From a checkpoint of a small CTC audio transcriber.
Model: 5.59M parameters, arch transformer, norm layernorm, activation gelu, moe soft, num experts 32, layers 8, width 192.
Training: muon at rate 0.011, 10400 steps, batches of 128.
Rows from block 5 of a small CTC audio transcriber, named by matrix and row number. Rows with one number within an expert belong to one neuron, the router's apart. Each number is 128 + 24 x the weight over its row's rms, rounded and kept within 0 to 255. All counts start at 0. Numbers have three digits each.
Before each expert's rows are labels from the 100 clips, of 14976, where the router gives the expert most weight on average: "peak on" is the class under the peak. Only what is clearly more common there than usual is listed. The data: strings of digits, spoken by a formant synthesiser in many voices.
# router: slot weights (model.blocks.5.mlp.router.weight, 64x192, trained with AdamW), inputs 96-191
# up: expert up (model.blocks.5.mlp.up, 32x48x192), inputs 96-191
# down: expert down (model.blocks.5.mlp.down, 32x192x48, transposed), outputs 96-191

# expert 31
peak on: /oʊ/
router.62:128139150120173130114113075101110051141120127140147143121128158108129135143145124105110150112137128144112130153143094121164146116148113127153106105121057101109117111138123117189102082129122122109120144138170142122115112097119110136135089128114126113088118146186092168133128150174134116119
router.63:106135142112163159116142124114082094149139123135141154098117144127152140120112117139143122091108133177160125138109072125130145159126100098169099136156080115117099105152118128146154104137125102128100132115154129095109103119128142164118121133166098153079150162180100174111165139177124096122
up.0:192123128084080124095170121178132096119127108105129135120100117146080119111127138082104180154115096134108170139159121103120142121146138099109126119109114110139175125101123140124106139147102161108142127151139153128153128177155143110136133158149146073143158132116132124141143121096122176120
down.0:100090138088133093102110145143121113097131114114113134167126129149129105118154111095104185147092121142109161100118150138095130146092137092115171144117140149115137104127120142169123151134115149120145127124127135154122145144084115128141086119163181133126158140117106097137165156146184110113
up.1:086137136104146151114138147101148081112160094114124193127148109146089166130102131108113116106170134156079149166138152154128158131132130080107141113140160112099129115145073123120150134103091114121132086135145134114131125123104147122146114157152189127139108130116122136124147122138092141166
down.1:148112093126142115104141150149091138113107176118128110171093103084145096096161139087112125131111089134108099191171162135126138118091170132163130093106134181127130126136159089130105116119128154121137111156157145119133111085125181106141134114088096131134103153171143158145138158118120132158

# expert 27
peak on: /s/
router.54:098117094189115151105120123121180144172145140180101139122129113086096099142110167144085135103123123096088134116115144091158118100156137127099131108146179136125100140145139142123118155134165150147156119142121142123144128094093180143133108100102127179169143106087123104107161152095127157121
router.55:124137098123096135139110107121151126146155138195090175085151087159140119098076137131139143131112146117149123146127151168150091118127126099107145102139093128124117124101125130155112114131147149111134105117140110100129095121131135121086095147142134173125094108140124126136139150107170158137
up.0:135200114129119110142141141085165120076135179133093130117138132159104165098111141134151112156180111139104137127153112166165096106160086146120098109075120115113144118177137129110149128116140096123146150121175142117140137156126143133109142162139155115105097168120131157129116105136083119102
down.0:105128155107134137088110103147113114158201136126138148125154115127158107148171123083073125094089135115151131125128104108140140120105185109151100168104169135116113127091177106186147102156096113155142149131140124133145107101148126116134160117119137108123114166142131139129094134173104104139
up.1:136118093109197114147103169123124122123122154126121099114168127117131158123203115164132181119164128124102131139097091102101126129105107129124121103133135110080155126150075098147135080125154166147135162095086136087142088132136129137166137154149158122123131160142137137138109138118113084135
down.1:138094150195106134125117132137088109149099163146099131132130132079133126105110105151128132124155132119121169123137150120172154104112141103083140135119106126116140097165156119121158138117122140107116147107126147140160151078132169111064107159135088151109133117140152145167136134118153178111

# expert 7
peak on: /k/; /n/
router.14:111076118094120143104132149105091182151110157169151099155123149080119118154139173114114161127140124109172176144105142164089173141144111161147172117124144101114114121113058099157085113116100141140142133098126155119154110095152108148155100130116148153151133096076151117103162142136101124123
router.15:114112090146159129150116115087135145114111142141126130130089161068091130162131147096113150162143128137170177127100149152127160082131144162125151123123147124116168147158072124151112105096089132112086128061115127110127127125155106135144115152114122159187136136078163110122149144093083151134
up.0:120148148104116194108117124091144128114106143095141166116148171093129108114098198117110158106140114095076141107105115144133157105158132111104101126132108117133168158144101155190085150150089096159132137108119157157129134145135152147151124151113143134154163096114135105166119117076104149112
down.0:141108117107123101099106148118135170141147154115115124103116115170151143132113128121147123145138163132134125126151160132167144143095159148135150138134144109148159091107152124067082144097116117119110149109088150151092131112148168109147141186173102120091111137121151118093165154137094146145
up.1:152143116140159104148132152124157158118128143126154115120127135112103073148096140116129108118100123153082143109138137142100156144105142184093141131161115142129161128155126098132097106056121126160091147119129159140138124127098150131151123164070094112139158116154152097108128112112151179132
down.1:134125150146140171152093117112116123110112122145135076121120109143115141123065115144126164102174140100127114119081148115128096096147135087123139173127131127120117114177145122176098171117132161140123087078143099154121142130127092126114105103098094150093097116131147102160131140118132175110

# expert 4
peak on: silence
router.8:155162135104165106098105160147112135101143115142147149129090125144118101133157096150133145088130076134160110127138153160125123158153147111094141104115116165122137097138090140143153117108103138157102107119156130120098100111085120109118108129115140137149138070168155160140143155142130148138
router.9:128137128116146095118143148116154172134160113124123104159101146117153094089119096115157154137089123104118117125121163088144149102129152159107201153122088092140131118117134103116087126093082124128087137102148135157136158105091096128102089150115115101120113095162155137126141143116093117117
up.0:166171079109148132131155127112134160113102121137156156098065128174127124116110135120120083143154141140133148110152109168135128098189120114124124150088135139118140145120123140120159090091143123113119132131128148117103104207145130143153114131152122106124110099125122169079132151168086140130
down.0:116154103183149113130076168163108134159131124086136103131159094091102125101137139140151146147128084111104134108140161110149086128110180157103135129171121100143110115166135121145071139092150142146116091152105142137130134122091176107122133139087102145126129121142139108142122100102136145097
up.1:135114129144123146117122162122137107143110116104117070086122130106168106118099140160113105145136147119118159088145160106140096110116131073099164131161170122152136138130152135128116138153075176152164140122117122142117162150125164126129108141168095138147160078119117141093165108130088145127
down.1:141109111173117125109122132157085170131117099148135124166107128145141116121168123121128130137106098121119189120144141136123130156094141157109122115123113159140132075133163136116125146123155119120115145105137085163150086104121114103117110168150077116145137170145112125132167119134163123118